config.yaml
text_encoder_width: 256
text_encoder_fused_qkv: false
beta2: 0.999
eps: 1e-08
lr_schedule: "linear"
Rows from block 6 of the denoiser of a small text-conditioned image diffusion model, named by matrix and row number. Each number is 128 + 24 x the weight over its row's rms, rounded and kept within 0 to 255. All counts start at 0. Numbers have three digits each.
Before each channel's rows are labels from the 100 images, of 14976 (inputs lightly noised), where the channel reaches its highest value: "patch colour" is the nearest of a few named colours to the mean colour under the peak. Only what is clearly more common there than usual is listed. The data: rendered solids tumbling over patterned floors. In brackets: how many of the 100.
# convs0: first 3x3 conv (model.decb.0.0.convs.0.weight, 128x256x3x3, standardized in use, each kernel summed), inputs 172-255

patch colour: black (56); green (40)
convs0.70:150117113135084128103139129098122095195129144108124179145084144091111150099098110131136134128131142132125149139104132165111254145155116164000142079083135125141163127140157130139133101134126137130079112116111134103000152133135130132121154102132155104128

patch colour: brown (57); black (42)
convs0.41:156136125141116119121118091166161103000116126118135125154171105100113117146102136146157094105130128113150133097129152070130068171127122105132114144199105178137101135155122122146051121089126119115077136141157130106188115109109108117163162113119113189136

patch colour: grey (85)
convs0.89:132117127115123110169148128142134150115155147156131140139140109115126137134124126135133087124119132144117137102127077123150138117106134107131132140119101085158130125175161113161158102113132118090133133138098107139120108150090095093165054107132168097136

patch colour: pink (39); white (28)
convs0.122:147114098115147119146123134131121101128155138124131091110141146130144108099078145142146163168130102172116104116150151135115129129135118096134115141127157148092150124153156143126100147097120109123107133156107096138100140145139206092098134135126126106125

patch colour: black (66)
convs0.91:147118105124134110123144119166125042050157124102135099130151117131115135114189115123172105110163124117116126142116156169134209103128120162111106125144088138132111127110124143119124140120136125137112134144119120080148130112115129074182166175123136140142

patch colour: brown (60)
convs0.46:102117128128113131149129145145123155119160126111146127133122141121130156109131104112142114147109121125140132115105113146113142144133126112132111090134143104116132132135111166126157120086127108138139115132133128107135120117127114113111112137109099110109

patch colour: brown (45)
convs0.71:168164094141140143144144132124121111143133112125115101136113153130113132105110127098079138142142123154100181123112142130123100187102124172120098133188123124117126129138156152087135121121109116136106119167098128139130139122099152109137159117150125125112

patch colour: yellow (25)
convs0.113:143107102120114079134091145118100144108120136122130116157143182162134146161100111126123140135158100104123107088145143083132133160138119067126133131128194120163149124189161155140118134104103130080068085128156100123125186164074157142095109162119154152140

patch colour: pink (47)
convs0.115:172133127120144146156103116106099126134152111155171152118124135084123121136171117126123145167128115141106151132088157136116100110129118089145168155145154144099130112123157121151127120124129123145170114138167161163125127128199154130154122128121131130138

patch colour: black (25)
convs0.121:137154133100120124106163148128115133166136132107098135066114142154170163144099126102106164156115178137159140144199099121087089091145155149164169109093138140127137110095098109134173107123108152132142085122173145174115162136101186188047088111113165083105

patch colour: pink (36)
convs0.65:130154231132171104151128135136114188123203149117144097103130136150127160130194107081133129139171135133176110119078153144149148144126176150167107130125138167115095130114170133135109167117092125132107118140109121211114158148148136153154168204125144173144

patch colour: black (48)
convs0.90:172109124116166170131121126103118151146148121105126082131114115133137106107102135158074151162084121116136131115125122146131106153130124109154157136141153181153107127118135133159126129135134116164137123137137151146106134130133111133080215138128124138132

patch colour: white (93)
convs0.49:120126122135110117090110179133109136113151124072106133129120138146129122152154115110130145135135136146131102122149134130138156118131116114120159127122119168104133149147128090120105125147116094149147124124159136129158110116122138121105108151062109148153

patch colour: brown (67); black (28)
convs0.55:183119124118080150121125114114098132141134123118135120117137166072133125120119137137097127082116125131134138100166161105130113127114131150128111106126099090142125151139134136147121123162115128134141137113155121108146143133112139144124105145143101125113

patch colour: black (32)
convs0.83:163095137145099139098150145108107136140087148099126116119118180123136117142155149146155110211083108148111092109152148132127114151166136148113131137152111131181172129159136095135115130133121194124128161145134135149168107115086142135077087124117152146122

patch colour: grey (94)
convs0.72:162151137137118130170094162110072118218125084152147152117121122128119070100215106090110107110141136126070150145120128141134152128074108152148123145113103117078107135129126136157102121181096123130071109129101144139108064148129142133141148183127116106127

patch colour: brown (60)
convs0.96:113127108143136112143105093137175142177169109144119164159131160140151118157108140143073130127143159145128123171123085132150128140122097166144112165155153099127143101108043117129141120118159127144124173124088123125096105137123149089141077131122112134196

patch colour: pink (45)
convs0.38:171170137095143119138169152158120199133145096161149127145108142124140150121104188093153153143159083128102117145137162137123140066126169064136111089130119127081123115123137131110132147126099133140111132136117151155128111119165119149148117112085129087121

patch colour: brown (59)
convs0.68:109132118133065169108143140137136094138099135134121115142123158073112138138097114131065143107171152134098125140135144108112112152058118108126095145160096113141123126116114108107144136124106100148073159165104112163168138099102104143101087132095118129098

patch colour: white (31)
convs0.101:147116136130139122137157128128159165092113092146155120104111160144173182146111123154175154174125136130155120153157124147139204143127172098130118137180132105152128136152175111127109121127152147171096119096124148111094116185162146144133105131142181152118

patch colour: black (93)
convs0.47:131148137133115163133119132143117137146126124106134110133135145149124108098121123141146128118114137088140137142159137127121135121113108134111163123127116120182101115143131101163140115109130137109119095133174140058076145079114093146134102127126148132139

patch colour: brown (57)
convs0.66:113139057125087154135067116126131178081141112154147104177127172139120071126103134142058166078125137113134150160093155141144090118143098095147132166168147109143118143115151177158124153131153081136177094111132098031156129076145113175116132113119069169103

patch colour: white (42)
convs0.59:099094111151121093113138152100107141122160155078136171116127150143122129106149135130142134115091114151147113123098124144142158119138131099146189154111128140099104131146098107104126136134110141132127118143097135121144116125157163137142133153109118146137

patch colour: blue (44)
convs0.124:115133106132065132138095155123106128158128133152097134152143151152114115103078121169124198145135135154153103171144152126085129164127135132148120179140147126088185135148145178108163156201198108155122112116107106126126081110115066130100127093120133106128

patch colour: grey (86)
convs0.79:097092132135076140145109059116138135121145137167142159144118139095134104124116126077144123120121135139122078174108108140130150132103143145149091126125119152135137146124105124163084141125112129147085164142062128134135073148183147114139128123115123138140

patch colour: brown (65)
convs0.110:185119149116102143115132115140114136135151144127136115121158128125140136132141126146119118130146104099146154125119136124147111108143135164134115118112128086146138123128132143126136108120142135133130129119136132134145134124107105120135087129144150121137

patch colour: white (26)
convs0.69:159156072125126132145148116140180144071139059151116108155102141109166122138117122087103122110121114119117132085084174157146144124174133127206118178161179121164140139097127118069115131131122083189178088129176118099174083070156131125121107128148123134181

patch colour: yellow (37); orange (26)
convs0.100:119133073133143119127089104163151153075101180133107098165087152128169126195140116168166109153099132136159098119101140175130153160120112161102102144122160129179169131117113138099163135105137119155133119123121146128170084131098090139108153117076092101185

patch colour: white (51); pink (36)
convs0.123:114105088119108130127104113118127169114098084086106179117132140109171133147120131153133122152157140132165073188116116175100114119167134127133130155136135125152177140086146109140111100119178138139118176119124165098099084111106169153134142139123143109154

patch colour: pink (27)
convs0.108:156152120131123115139151115138133156098133136174137102150140135174157139104069159125108119128134083108122130108130140128082159107107138090183159140111139084144133128133157131087141099141124068155126098125145124151149169118125118082134110141135139111139

patch colour: black (27)
convs0.60:105117035147078118124224120123130056085122110122160130105169129167145164162124118126147022119139174125126153147124159115138199155119118131084126122150075138136088151069139005142133151118140118144153128115134107108130120120120130108147151177143115168114